A small segmentation model, trained from scratch.
Model: 4.32M parameters, 64-pixel images, norm batchnorm, activation silu.
Training: 7500 steps, batches of 128, held-out accuracy 99%.
Data: trained on rendered rooms with furniture, 72500 training examples.
Rows from block 5, named by matrix and row number. Rows with one number belong to one channel. Each number is 500 + 50 x the weight over its row's rms, rounded and kept within 0 to 999. All counts start at 0. Numbers have three digits each. After the name is the row's rms in percent of the matrix's.
# convs0: first 3x3 conv (model.enc.1.2.convs.0.weight, 96x96x3x3), inputs 84-95, a 3x3 kernel for each
# convs1: second 3x3 conv (model.enc.1.2.convs.1.weight, 96x96x3x3, transposed), outputs 84-95, a 3x3 kernel for each
convs0.21 104:478477554519442383508482428456472467564491474519503489469494482484494466531518511437505542491541474464424482495502433474472463483521471478565607557509496543466502457481572508545521451463486525575539566517480524543472538554579530518547503480472471546598485637764468420370475451476466500489476481480539507471463493449516554527
convs1.21 105:496516514579525492590574557577467458521464387541471414449405388444470476489515534590618516527523596523494504511550626523500477525511494496501560455466486444486411533549514476472470492483450510481532532504471510540532477436468529523528581579595517398375550649715456574646487507479591471485526465472506500473501541514418462531
convs0.22 098:510562452454360399480424374477489410481541539478523522485359574509428465481511465514484530542474513544477494486500497477546536459501487412400532453385523501436426474530484484513427495574489439542395497523493510596462489460433525483483513490487508484535458403570502422486522528464414543537525568529460536521531524464570490472
convs1.22 098:452520492521559502565571567644495485569538476562502387549479527555453478584462458498492437503478492536515530413568511450519509420466434462483473501487500434555552459523544489574524506517486516577492606572517492515464472431498406397462479469558493531511487504471520527500553483524451485444388469484479509532434491462508490409
convs0.23 094:470431503497501427503478448456475552507430494479446493524489429511482499540470491526511554568468490524490503534495548527471476506490406428478540412451441354386549525483499499521570434460507510428537473443444453422435507507477548560511559512477481507501520519388507468425467406513494449472496544456520546618446464606444461626
convs1.23 112:514650629537594560614628590440533529475494478493555547495495491520490382514449464641522484567501454514455423449464538489485531438411499412527513466537543493525487500449456606472402450423453471485488459453478463455513538481485484547565588581538467467499509505440465469512480470526497482556518568518437473421449609388511569372
convs0.24 104:502571566575594517527503422480495514532532548516509513499545563496524539549544585534478446518478479471459487465509514511510536552527539487472554453502489542548518497488489497527500561521559487502505478500498527494495485471494526493522534506521485465497542556537495514554440458469478444482563425476488486488551553514587588503
convs1.24 125:481446487493531484499461512528517541488488436462486535543489463526467419438409454515563560474479482478429448521538458530450461502468508530543525524534475517561595435506496440496480500494439482480556520474428487494504469417375440393413477522483554535478464498447431470514520523466455482428504500489422437494481463517504547557
convs0.25 103:451434506476461478521582571474495533447460488543486522476445457457453405505468491496506474525472468503490489465487457505467453541482497479545522437457469463490478450447543475471501491494485468504457464446493588574514506500515533517490449461449524460480480513489443498483491462471513481429469500506550550569505478549555561642
convs1.25 095:510510578571593623559626562474499478435511475499561539535492450540529457521500434576504486591498518494510524498460499533557520527472485541465537498461519525505571523447412612446417569525469471478553483508511465531500562551520558567582548604593517449506485532620474552524485441440528488445519443417460484471495506523416491543
convs0.26 099:499492562526479572408433455518504550492461467485449542483406383489483500421486470477459498537537514510498500510504516468493465527477472596576566497414511463544525484501473507482516463454573494485535467479463547456429517551503523502486499502531498476427554493475508498450452443553459479559464467521475507497465460454437555565
convs1.26 092:505465451522570500512519500526447487478468447445523531488508505513468460491513483534463442428416380542485492522433459468464441508475536468507510491412455492443462525519472410449499556501492473441531444414485432425580545409410498528457466526544520526485424509504587589564438491435480450434502503494449639595445530539429581483
convs0.27 102:503501437463433420473485450501537491476495455453439503488451455558475468571602593435438467507496419426444463475495450460495488467482445509503489447421407493510547451541634557606521529477479478476512462455435547556469465490417494497479471399445493536480493510467471538506482370446473515515496455452473455492473493495474491462
convs1.27 104:516440412500463458625544554506427404459485502490477452506387445511487477557498510509429440533520520473479489479484491468483526517448456484454460474494492469484502444501514528497455542550433555518556514424488522443503372408507431489514576568581503520488532561528503495423523503503557533429509528519499474581517533535470539502
convs0.28 102:443456515523529449529527430462447448563514519548494505439470465483467505533554532590489507515497580463492473478548441434435470498506491561534585629451443579462429512495501485510526491447477461457542503465443572576455519506522511506463514463490554522418537485579557526481453464430473483437511540594511540499490445500543485515
convs1.28 105:482523544539537584587531583451469478555529470504458358445499505550515619454489568518502542588488444504458573514489542486503472509592594494482429461396431458480446428428496534517470488536517492554469562459490597535483555460498444497551525517506516544556463450451521441435622524504535518512463527510560506593480607559594530440
convs0.29 101:404446470363441492451433463486585576469546597495500511575501519492516461368481415475528560451496523459496486537452475503489521508520486521453551451446526432551597510584505423508465506476468417545551508624437529587409540499501516478518469507528491512419501512488459500518447658469526584385558445459485505465464484480493451460
convs1.29 103:499417548495486573534614513555616432562494447527500511532463507458528467490410514509520544547508499417493455415513504516461499469452460483488472487432544385458627475444538472500471478521503572447515577478471556595441485466472530514422439501513523509490488536509472547493454474480433544461466503428525547515462504611481510625
convs0.30 098:515495423614506483486534510486508471467504543459496563417467458475442467535491503469481523479578535496527476478431439521486516472414495384455572463588605561517583530524574467433459431467438521554534479526586389521507520502494524476471533517492535518516477421417546466510535495462509504489477509558465499578429498576524537495
convs1.30 080:525530551532562576515566543415468414471469416492431467544549517528527528593571530493524534501559527519541528500500587527455535497504502417443416481497476530473467505535503548457450500493467436408455473450544528488439594605487549518530585592587577452695464497523493524481426437473531454516499464527461398442442408484459432443
convs0.31 103:541548569538474488496461527462476548525527547566500546549522487518475476466490481500574473517541483540457509558452448566376468557491410512485446536578492565641473484523478454430487524455450490402552478472550451405545536544496516571501501507484540405394644418447527565456533435566521374634537566539431547509459563479464489461
convs1.31 098:461585664476573645587571573408474476514572541496512552522473567470494548548475570488518590481489470417485452556484559504529525553531490497544454471452436469493508476295461466387473529484470526450439499393395535448402471456424569504420530546456507491503488481640475504455453612400497508379442484447526537576523496636483446686
convs0.32 098:406490444409415420417509544450468507491485501493458449544544451511525515473493500518473476418468522399510495521546534528447504472518464473516568623594562539553469515496561520484486523535510514493546546536451548506508444444458475463534536530526422503632541593403346572590511511505598449417492457446505464440536491415509444468
convs1.32 095:564540484550556549623536481473448425458453470466561541490469481427547450486486464504551503622516447513504435472546491537548512543501556495477441485492478529420497481483457516500543466441459574542485520497474537471496414463551469464488474505511666719619441602616653458407548533533413450493462521502502510433513519463543488492
convs0.33 100:451413389497529489465497525457476474415472509493454479503483442539469528541526511466433476465486529492533492432466480474483478473512521534628597494499530477449444566539541482539597476474437514520521563503459512488605473530509480506513474481547422486415512436474521430456588456467501399477439483599464462476429521580523582603
convs1.33 086:495493511434468456504601605554468459447442480479507602546486454500481441469406414496501481515469474484535502542531486568541509501542496480467433490511479527515518494361477539479519476500481507464487554428441535382467539483515474477459462545468539522483470506478603551619474445458554491427546470483476450567461517538523507541
convs0.34 101:475415444500485446419456513439451438452539461412485501608574520540542517471455465523478501485443476471481471532517471485498446485519514472487537532480493504462479457470458535546541496497514488528541480541465467462407449460431553552508566538543603505573474604570499479601495484408478483452533477487536474472519447502504481504
convs1.34 105:525531466642603560579559601516495412490476433484491503501458436484470505480490557605625680528490494479428460562516463522543483559517519423473517425469479470526516456445455484479502521477440542499493523487528515516506553517515488531648575587561470471601370581703524439388472482526560527482563549486588554498478479520453481446
convs0.35 099:463494456508396403520507480519490456499495462548499498531460446491438472469498457497484500460474535504494507528494481425451460508504462542485542425459463460410365530456478515481540491467579466536491506477441521473481506519476491482524504538520443531663516407467462448443512535484481437423499421498445454533488533524424481511
convs1.35 108:499474509619581521566584550544502431533490374440444532516492446523428433565555512524503496413512521534507533556482614466508526404501471500490504542493517639517515608435457514540477474413516522533465573539514516542519501443494450471547507562535563460486402490650517633495491520474456535531493529521586547541466473563455480446
convs0.36 100:428468497499476489537533451479515534495482533475482479469508524439499532545609622561499509561514538518533509492523473483485469480442483550600625518598613478552633525534529480467500471502452409499534426466528469441524497477502535479508519504514486443480523477440517479419491655554465698495423502473442481413558525406533517464
convs1.36 094:481563600434525584409551516503548543484494611467444508433497426491435477496476569451500509427510472368466433523443491489470502489437469520483568497440491476476417566450485485474456448468504475410428483461464438432404500519432487502441450508535471429477455396448433440448546445466469500493427480430469571641465550639483521649
convs0.37 106:585601585520478467441366365495460454535479461515426441528454453493427577408472604513474398495428468502497526519505441516566486431579531503465434532526486585524507518523498527544506431501511531496388479523397472470515512516451475510464497464495573537435486445468500492482507525510518479483506528525528493550587580575524535501
convs1.37 089:574506555446503522487499489431472518558536533600509487392481508483480433514471511449495463577493501502548527540542436471497495471503542472403416448467437406463501432419578484486517480534495549548452542483445555521503602443446485395398523504561524478475442445413516593745530477486491449462456529510492479490488426433501485454
convs0.38 100:543474481427461485516466522540453509519530525455484478500425475399559528500461598567476553485443513515474503489474477522460450501460512555467453435388367469442383494482497543517558485566531533518498457572559478461532489457488526489489511507473507387565478441474485508551510478389489543525413521562592541581565461633492464547
convs1.38 113:531480582488570515505576503566477454513505488479488482487478619498521412502383423487476441531549447540483477557488491466614467416531490555447520525489447530470542476509474508511470580532453549498500592557524590482443521488513451414530550516563460509474502616473518498514515451436451457448484544481410458568444494546485529486
convs0.39 101:499448516477401495499426325580522515514497512496469517526445486498426509569551502474444499505504539493537488430481535452491460534494491548479379559513482531568627593527481553494476520509491483458573476522525512611547509473459476463507501479490472456439506530498518432511480498564526502591539596518535474482550469465576488497
convs1.39 111:513541524562509497597538573442451482501527513513523436494527554557506591547549497484495430513481452516468462494505470585469452514595522630558516505478488458453409493453487492474454475436479419455403498500473540489507501458538460458503509506569491422454461506490487497592534491535529484507554462480529517581516500508476409373
convs0.40 102:404374449488450598390430434459484467466472451545511488500447505455459476537520445460502455495491445438475505528538563476545532429492510415453450484538541561579612482499465454417432509537509422483515486469508505485523451524519447500488503495490504522482473470542518455566439497532421414452508503447565460402497422474458371440
convs1.40 111:594513468661553569621621594515472407481534416493511488570488488507476447514504448594539455540528502408543525480506489517483532586573528453515513524535500545568491465432434551425444481468442463489565522502478579527495448443486510524459529464505575673561538454427548465498458502544470500494496557543526543430571508393500432399
convs0.41 099:441382454464535531512544505484446433581496529515442477542501461514497517485421499506505483501474494481450511508502480519537580511539542492537483502517468450463501526470470472442479471521560495427487513457573470518472458465537517507496527524508311423448445500470551506442541521529501578701421563525516494542505525517492527505
convs1.41 083:501416343473480503588531506616528487458447494477512529507509599531506541553576555512500492452475412488489548462491500525539576469487526552535543499457453547356420508392476457516497488448524476515571428527651445507453615586473517487511598628559513537494494419517517583532477500537405540492444457492483601608536576532579498492
convs0.42 099:366460539486444542483474480534481504526509523500452523462499539512498498451498509478566557491557579481518520517422471458522512482528539480541458513409528469463459471461502473470497490462530538406444495560532522500559492495490500487462479478471502657535475440484460560563478462552427645508546449525473527547507461467494442489
convs1.42 104:542483486553543569535592570439576449408424514510497564460483542473522500466488468535514501509397408426412445526457506491486499497434517569520596592493513499605418422512550451552622465443438469529493391484558531489420580529592485548546468540606540437512500454442478428476515448501540498453508535505424468530489495488431453445
convs0.43 104:403481447466511499453418464481487537465538484476523489495488505519489540544480538487506528497522498543496542508526519478463457501459432525616547444601521562605447441493413516614521510552580499592552526502454463403449462518542477479469463498468397528583458474478526519557528456466528427466460503474513518467500475427488489451
convs1.43 084:464497485483511479555567523462513503454526427334377407446438453464403417495450474480523494507472602531458481483503570518474559525517463559459529464445431392380412506599474494572540447482498513491444462584559486564598518539554503534531393393545431540511525533426500547530460495569462430527507479492474436489522464439534531440
convs0.44 104:530533455471531444577532446517495491495507490526499441495445520500471530464432502542479497529497512500515514500497571475507501507490529556507523506492528514554486493566599466484498467487470504445464528504450520452447456516550450466490491489472569533514445500570608595517484478496511582485457487512560547533533533528520489523
convs1.44 095:634596585583566565492543463490466503514483468494524507476396446520406545488492458466515532439468480474398488416500522387486441557540514449494470445453479505475462376429559453447552440495457450510540513432442525508462445501494468457489440389524469423450538536456393467424437468506447507441491511545516453490507459524536492487
convs0.45 098:477438389511453395500415434510492541563504525522518527446486469495526430532577400508527475539517485541537475554470462534487480573520512500478482555536414600566445477573582492487498505490455452454526527527554521612612486481495527511457532557554553542555531466480476422528465492457596592513514474606514526507460466419489546404
convs1.45 103:539563665496531647531487632577501425477442417551527512518510591488486511458489468423424491512533469429523525580524420403468488472466409445462543422502532546529541499468537487469463459542454477472454514448407535483440464533479485577580449504453559460476508399414476472438507435506450489456454417443476436514440525538475443546
convs0.46 099:436404404489394344369414454510505544566551515504483449533432557506493495448606565520504469494497483478548500499439533526502487473482519455415562370290462446459549525579504501530482464538450559631539524598530474478529510482484487464467506487503518499505485548547439502517429580472557592516460619527445543463467584508509545522
convs1.46 101:519531496503561533516612519539504527520537596422402477472509520576582516481496503531575572516528494483515432495500478487578608500478499544543510565520507506450458460450498499527525430555533473493435523560472536549449548482462538562544486581636525465521465474577441497529440501440482509465529521484433403500503498527518577564
convs0.47 098:543524460510585601470552474424488511542498436465425525465510460422458529456466561461489514492493502521473471490499491530550528478466473470524512500505482508430430457467426519493507408483500513486455487521480460457502493546547460493462463444483550514481548551491478441465512542497437509565495564519434488481459411456376420535
convs1.47 099:536590573527528515527549577493506470494502488490497500524573506423481482447490484505497472482494586480517535510563511519537596486527592476482525497510467451547512491467425453480558492533599465488477488471535463417383490523535499568537599669579573566498581542484530547490465504555510518532543474476555535567544563529641548460
convs0.48 102:422433501451402445508414438521519447496488509482543529446555554448422626555481410493485465506462521521531567446479546482467512503534525475468396512387504561528569539476462521513474526470478508573528488479597521520441501520521503508515516504494450452483484451515488538523481526564474531466398502407509556534462469492452482429
convs1.48 106:508550491542569510484508494477432499542481574503578598522494501585462502519551466499469489566475518467450508504485495502490512545520547561551584488457500470448483524556468577497482491470512491520449459475585475420530543470452514455480476530491471459478522549574500507469483537440505534494641565533494531500458450490466457485
convs0.49 100:526407434573512556488443459493500477531534461522530520602590567536521517512432538546533546465495522477445525556549475522467452520520523538400471607522489505396457484567537450464493489521496451613450578547492508520548540496494499460504493506528488617438376478426450519421579568445564499494471502516477404484478472488510479495
convs1.49 099:509546508482545525489604471485465505439463462566565473493498532480517460386473340514464510448479487560512416502579523481518526527548599552451473621522457519506447496450491496493475456552479540359518480369474463499449477538504508555501492501495504535476515494491453549457538563576501498446440484406490502398548447373532455486
convs0.50 096:367355360441548505544422530539463508553484560526511504490528445507555467449474471515451406510552530527520520498464440501497531489501485448401466546551498502411493542562491523532470505461476457577553516599468485472484513531512487492491468511525477459567504517533531555524541474493580420467505489522503482491531487505529564559
convs1.50 100:459419428457538461529514486538433415480452508479428605458502531546534489565521471466394372523467396438480452522542477489529514472498589487459423502453452453376494560478411582507508544527502511622484589626506517547451520436483555474505536510515497460499447530505559576525504457532529473534477543506449523461486523521480520520
convs0.51 100:366512474426464490556450539502457424494425454475491482509508544441440494440424526504592480507515479493474508487436442454454477462481459549562531506515462530435567517512536420526543511553507524478442455458457497441515496506508472478481493488456485591599397509518484589520530420533427406569392475526478520535436541443490492398
convs1.51 103:526463544513529577523592489588504408522467456521396480518494543537442516584448523493456453406480486446526433498608439525444552484489482545485441522420433560527481556523505510489423550533470529512589552630533540536481465513483478500525505455529522510454385469554523521572449582579501571564466478528448518550521522524472431441
convs0.52 102:392433430472522482489451438465430514458506546493510521544559482496517493373398487552515515503474539461468535478527507520536531458424372545617498512627531355465494517452469536482460471573504608604594536605558540536580512475502505472474503462479498545642424489517492417469468535543486514522448456404500548561484518649482488687
convs1.52 105:587588562621553544539521440477533501533545560476492537530493521516473465458452502644576568524451495406437553540447579535477508464454525535453484445471523454483491479524510417489567492480526518384443533361479447452541445459518424457438462508517530525435507540478541489479521463513551538481457448518437455490533537436550512502
convs0.53 103:453416441422417445469521526461588557519586535485555513450499499615549409565571496499466485520476533497535540541497510482494544461562526515565516550574401546464398443490470501456493520445477514522489524488423510491464518477492486458508494461433439527568403551488451559585524519508465483504505554560506496440462490451447494471
convs1.53 101:507504481506564511482549616580518495619549446636583516441393421462440499527459488479488531445446479490434450491505499505491529420481525444435463450422421439417402489532555493503512529508467531441496478476508451488491482589522462516490540457517560579496488501452511513505585566495543472435559504458508492469514502491413523465
convs0.54 098:493415410533472482461487520423456505434487522406476482578556541531573536552563444468489473515566485521559461529468457457492444432560474528460421526496402605469475492468464536483507475481532466511518441456585417482526542511492481474508492476502504478474521456433542440433520539638511548653476483500496591477511589449453598442
convs1.54 102:555521548572519602512557644499557521557532424593508490416525590441487554527492493492488540512485503430515527522419453537436433449409490495499578507520536523530493505531498407507468396447411513424453514443452544475420489524488504510450442481470476446429427453448426432396485547452449511468439465455419428544395423586379396575
convs0.55 101:452432515417431453454528483621502486498489505456521544520505456527436464532454540454524532487513472493519559445500431575553509509548520609501532483559462388408441475498583477517499526508469501475428482515412543513514499518458507514487480457455476476519506564442457484480520426441545415662434510543450436533482506591562529532
convs1.55 095:536544550497542603549604614530444470444574532466608525478498435468470419553530564495473462470508531529545474447532497506471562486467484557474520472519466553466464358465569427358539606508391473491603447515522497468468496480482566544557531559478568496469462468523527560525466511549472442474483490511558525468565484512533570509
convs0.56 100:452472460474427494489459496475533489500506504494480509513527503490507494514483486545511550516472488522452516478467516503457488453484491424450454519434488489423511505546518541597525472501480501621531525568582517567537511451437535487472544475455468482589455465622447412541536525382587546385519570413540492425559487445555504450
convs1.56 121:465433517485458590454491567521461476541485527523525519461400519435483559468527447486525522471541494387515513562480480525459460520463464482482541503471528530488526456570476476516507452506499463512522403446494446422477526526563471521574397447564471403446542428435440422444514461421545434438536426525408477487430491481460470436
convs0.57 098:507429375468408515553445514484499527491541514587524443422485566533503552495476396507452504481462516536498487503444463488503540460440466385409469487398421463420505458524520495512505531461531427513500521504377531565427518527476493496427479494502386517401436478465477454481455475495533572519560538552587489510554439506609578619
convs1.57 097:423415435513569529536515584559642442556530438502557525526542558498520472561562445459422391527481521560528601479521553548573476547472514476432371517428473498576477502516496452531486521597547467489584533497563569533487502483507549480456523509501499508444518641525534623536462473476571496479588453464417526550490453518434478472
convs0.58 099:439527504578522500542457441484459503484450435453493480532487483533513559408475507456477503442419487460476519530517541482474468451505475562556450460486545424498533480555510516601661473490488451431463497436504542445450477512501498496467488460493446527453450410425544545509442441407463499490537510464461432402472539520436463533
convs1.58 087:493526553538542574576586571469588474458496457487494485551445508573577545495496530573549512538533548426462408433496525422461580498481533482419462397458573482567572522482458470586569457533454485487500449465549438498564547497445569511523511538550477406629456483559430460467541494446469503475462500502474488505473598433489484395
convs0.59 104:517461496458419379466576565518543502509543489506515446490438500528570570484505427505495575459544598482509461454496475431495477545455515522533535535523543356486425521616482476520464502479460448531482442621485476492489516537530514492488490432454541519543575415573509476420489506506520595500614494585595531602487543536475482418
convs1.59 108:563570643559541532540501524480424434494473490502542486519518513481563465505505452449525432544609467449445464544532541519536581477418522514528509531416535537316515421516544453538479459470548500574557529516468429541459472507580483472458533465496506556556578581535600534433542484541478458436434379464543497458455528443448464367
convs0.60 101:378354493561401438499477394524547544529579552487505530550531558450443449558586472477495486535493512563500495412429437509447469506476483544549484534611539443597720505510477482451499539535459587506536544452448484552477489469488498474496461476520522469495485427485528512477516565540560420442506459422510528515462470463499508511
convs1.60 086:501496587495538590549583564445463443525453433475516483486507510424426468540510497479508486501498448468414457482556481503480542554596484472498555427505530462475463494449526443418457587585553475506470399480463449428510510558552519546510525554524587534497476468523445349438539478544557434501560490484545569518511538481508542474
convs0.61 096:433441405481519474549464498495461464425435470430447460551534502505466450487499484587501486446457537501438449507573468498531530485520528552512459469504548488499500500597638497511593609550456493466457482461454503518422545528519528488463502509440452498420512537523583572431441435415412494420562514492447436562427492649402497591
convs1.61 118:539585608455546516488605612508535467497525511496492559551531467562497426510492465559534469632554458494475464535493554461456511460465545459503434484494530478459534527464413560529400482555439464510488448455430462471519555552570533564572508567552456438538403439468528521495515472508475503527428515473507457451524546399516498422
convs0.62 099:521455413489482425362482505499512487478492517456487467507492493480519501524502479429438414458489461475476445460503424532508433494501498569482460500485452501533485495540562527529550553441450443474483484479446469556439476483492494479493520502514519470389513466498477476521386448417479475472448452418513511580527518574487523476
convs1.62 093:584496506514398401461426466498491499439420514442448467432441514445504469423413421498470484414478464387381424471473423534501419510472505488508524467486478445430512510495458434498422440480448511438481545460453527502450415479446433473415436457413532501477489434429469520465515485491487509474465478531505506474541481492576570449
convs0.63 101:430473499469483453428482484558516508464502475510510525561548469573420603530449516460479480530485532517450465512515523527477473507569490416458575468473623465389421525452554478538640408463472584548546484585511587623511462533485504552468544514483522436412526553530506502540501506584380588528457595445521552462502526476463546494
convs1.63 090:471506553445462526473476558458583526479588493513584450516471531582446565500405502469487472531502516415461523497578501448472517518525482566435520543509546497526467541512472511621521496577424464437368437479463363444509463516501511573638402474569412467503448472465493494478517551506497466463534465511479482586508486548526486599
convs0.64 099:417429470431467476493550506572402491575421522516433448508473536520553597519506530518514548491497597463507555463555493476516513525479447504440520537476578547563553493515578446550571484446536652509518592484488486552431491510469456486466484496511510400513427437456501481479633448433557454376486444464490519536489489488502457522
convs1.64 079:436452492517491525529441510478538557510573541468541540547520547482451469439495497543579559591544565474449474512477446585469464578510547503460452503455575503414509513425493473429502467484522474434449466505435504595509584508498587489575566505511481460521527506580619477626465426433468473460508493520582447487510479513437476473
convs0.65 100:507521463404401407443423359568523548507475531462510524525601538472469422522405505484504492473465482474464509501526486515571472469477491444493454476466319503478590505556525554478516517467483515534537475497561493526526491484516482491469477472460404458474495424472499495515553487559536512509530504487464476495471453508461495483
convs1.65 112:560475545486496540606547524520514519484570573465608508507544579478429427456442518485487458524451505467538512494449438578496554527541489487495424503495476515503502474484416576495403514471461610521462545442440578444511447497497453429458514567563438453419515577441508549521570485474515507525534490531537499487517520424472552492
convs0.66 097:497493519402358423547586441487507430484438406467421500572500513496390452482499444469435521482506508476459465558504550515561547520471499513519436449463565443505426525487423482484474487522607496488511491417532467453563491457501452461511534552571488503555467486493537494495494563549507464500563366528476468487445406434445416449
convs1.66 104:634549538550581561524536605547477494521438437454428571549564529536456544552508552483473531511509423530481489469407581474555511439539457447555540513418447592464514532500395432429452492467541501595535455510519459377436530501558503568540477517519498468527480496561493550517593481616485441509554507412624600543518482482413492414
convs0.67 100:492500507452453522527511550511527511520491522499480458515456511504554479504472520484531531503540524487458487435524490544497480467505479477483496429414470376538486481459458509480503419535460510464516482407494431489560482551489469489500485475497444590619611478429537447469459559496660369638488486488485493485478541500511537453
convs1.67 109:544519534486487575625523464513447431489516533529472493529451510424474513524508584511446494482479507525519481585548600522478640524487511491537492549448575644435485536512618456502466516556496505521472452497571527457488470484525582519473486603596514439441462472694456433500420494496544481573505499463623598467561472500479460519
convs0.68 097:470415456466444495442382431500546520531546468504526444572502539485455495501403486474468511485507515515507435433528509512513467520509498544422440421433442448384303548507543505515541550433478467531563461528544531422509461472490497506539483487467494495478503469546470484459503536487570453526473563575482467538532479575488496448
convs1.68 095:556565508543520526591617577579451435576559489477497502496424534495536507518552513491480497516472464533462526526518462520593573443501503484485473526572471520534404495469431519577469500595436466491537496413529563496497454499534566529511630562573517510517496529602524452452609483446540454484484531478475522438433505525478487464
convs0.69 098:452522451395449415459527429447485456428491450429460471519525457433508395480493414490513470472495441436455442541549511501536495517527510440512496479472496474464527489521581429501613446462529530643456464493484423496522499537517514557508492521478500491532548536489492463395497507442523469436398476408472457481434443538457462628
convs1.69 113:520590559487551581559605673518577489488499494506486465511475482516500521466464545546563469525543451458509491470571578441520541466510566451473487480469488491458459542487442566539467467524459498510487454495446452503480543561509523566483453534546434547504450494516447512461451423532455503555510528506516439433455463439507418471
convs0.70 097:530444537483442455484488544468505451535499508540504558477508437483481496509558419532544529522507442496501459511516454483443457446455432489485556441494398447486430553491450540506566489459506407429468461531565488519500517510542497503522491491462465427506412429451509515539573560478509487498532419494515480532531492559498478568
convs1.70 100:654584547555515517504490535569483493509499471492490517376527543494530517486506549514481482491492479514464486486548521518516542501545563380479513426452463513519465459421439525527490439501523398578528521601508527514513477440534461439548477573564513434407473489434547504495465449497470396477433528455490525503525544462615478429
convs0.71 097:464322478574464434477480494467488420460573488466464497517502468480539405525454647433476535488497483475467497455442518501536479452531499443429425505537431509502494421484528443476520544461612420560457512549497464480529458523492507532508496467462473563591407462417527526512501469456499470575543430539529457472481548497467550533
convs1.71 090:508574555509528527556548461474520506485543545461540467580510480540502456493490480553500376440515460500484489478542507491472572428487546448482525516485503544506461583582446473544425491433507488464564461504606470418472569520496571540493592632599459539488476457532443567519556556449506473519491555541543545510509519452511528467
convs0.72 095:387391417508435471469536542510490509566524512533462548480477504436615522375483596458492530423472455390499494456485463403440513502432493497541468481510483460455433544504571486487539488406431458397515549429543519429627553529490532530511483512462529494475477506521525444501472424546443445650544527565493507539524586574454527604
convs1.72 091:599513536486520591487550629401487578464553619546593525492418535432506550517534462505509529478546520441543537528461539526474570509469526436580526485511507560471491499425532487467556462506477434347506485433434486497513513601504482520507407525527538482410490471405499424497452516542534537453448435535507470489556397539515437491
convs0.73 100:474459478408410432509437468437433472514557471533509466556539512497514512527529446511468526517532512508436531472506541588438492450487494476464450510582489508459459551548571481563447528462449516494459500532490610483425526489482482508492532494491523461547474575540462532613456440525499428515554697530466543557478500453479489417
convs1.73 101:570618577527643615536580562549410462555525539541453441490404511479506502530495523450550562459517451492486454464615482483474626501497525538463482504455480549508488513497533469486463510497446503582529556595589561465419557567495564448469425529578460524496414458540480500520493576514530520461459483486536508522548504573572570440
convs0.74 101:506489485478502404576424419512490493492529495496482492506529535544558540479598468494444447466443522425443526470465489499485543481428509532449605615562612576646459499490459498524521541572492472474587556480561553443422461486479482529455510517488454374414487447516443434489425515493380366477511392476498501464459506550457454475
convs1.74 099:453413469578496495528506488419483453454472446524507546475475497505458475627505515543540552568534507479462478456410509446445489467517541455615478381436531405450483507472494543518524583561528498501446471493514449520520438431443505447485557508513475479516538495608570534573549525494475461441457516432609472515642515495516412461
convs0.75 101:388515499452322426455441514465488440540495518458474515461451531513416440567475421478470557463496500491486546475528489498495482533539526406570510385540457619553468560529509476449487471442542575510526628480515514435532449507513499508522462462527402477526414516565473507559614424471677442381504483451514520518492535426431564485
convs1.75 078:524552547470505541573498558469548414510493437492502474427451512521495566546437459486562470495501475453395411449546579474417621470476494521494550578504503540533457529508461493582500439494520466516581408548540464436427505544443508464521458502508468446500534506518536524529462499523526439588562432495519455396469562457438468387
convs0.76 098:482371461451434408522547482488492440462513448484479425538457427532476446485421527530514439555447481513461483460469432496531454500543522559531506553409422484512487465562490487531429401524407566525552498495430462498386494495536495526497494477523501526491569491470547448462482475503471445582529475472524570465486520461476441589
convs1.76 106:486564569449509552450533498516512569504424505497444535499475547545547493528545543529517498527561542513444491511514514549544534473514507482460440473499541605434437538392539531519491528550478550455543563493552476463526463501544492485582470513551445502502529454517469444510443551507384474443474510518478567406498534397515509451
convs0.77 097:526489461474503498487530464536576481492590461540533491472530483539494483410331483497570545513491495507461515553523576508442460508512571480568487481527395516474458579537529565458463510436551508453547497495495428452461506514432469511520492498496390513525452461495458510544523502547529476583527409530546563532570544547495444473
convs1.77 091:478504555564600570509550499488538581520543526522542469507423559508495587487521509480506487529549588483529491491528594451496581522458573543518477567503450507439442554490430495533530500524570531460521521339520462402544529526552477481452472427451447478447527497500462465469463447558448483484455461426456498453421424465524483493
convs0.78 099:571473586550592611512503547543470482468483480437487446549456438548528442579668478541526535496501552553516476495490585489584521526577530500579538558533604501645633592508461471458437460458469476546486459524485514486480529506491533495465518523469417454688552579624506561604486471514472557504561500520506484485528537502503479490
convs1.78 097:599557457544557520560559537471458439531462448527526597547429393498485537529514615562551573514497496458528559529500541558572530544511499349483412380424483458394460475493418480475515454475514383405500473491519482502462481480521471511537519554564503518540438521533472462434455468473466500579481437557575460461488460454480430385
convs0.79 097:492511459489518457522493446468493457487475442492504462520581561512527543535541474539480505517484436469463447478536505454594544454474448585635633532488618496498486465450459515475533550509505571540509555526572602512484488496558479479458482477538440559557427485503551453390476514549462495486557544443510522468553461475544499494
convs1.79 104:524634576521555533505508546460455504458475491504466471432514466505497485573491471581624635543592606539522589473545471485537535549544560500529502484470490433499481542573552477455414494469468491429429513376458520461532384428516450490489534511489436464406637491474466521453415509492461444479432430530527473437550472439505504502
convs0.80 100:466555500510530508521463515518554496501517525467464486456494482466413424510527557490492463465494453522533491500546451469459462437486484530511446445509455461468440456463453443437456493509512495584484496521480543466464535507563504519515567517527415472514407445524497449450486484450530386406474424462558558599582498579552522591
convs1.80 102:520534451539625538521535563492446465475459482462585573445497540448457427481491458441449414464496410496560500463472524511502493510547480524548526464468499467495511541495429478482449500498526402522507472494503479487554542529542453465523498524554506458549535501451574532507484488450463443453480532461650613472565537470511558429
convs0.81 099:447485498484414384479441428525556550532437525500451477542514492434366446580530504505497503478449456481497482460495520497541524487490517493463415451442403614547435516502504460492643496456436513483473448444479522526516443468474445474486490460496422456439511516498510566564459589540503448447482482555451434464429440419512478535
convs1.81 108:553584562554543563587602637503549492486505535514477434510536571509471554585507493498491460545480472522585616468470480561527470490512565533577552459468445572554542443452461546522390504519569451458489480478468483489522561577552488512553534541513618548528486459508511513458577464512570477579491467453555540464526576512498469458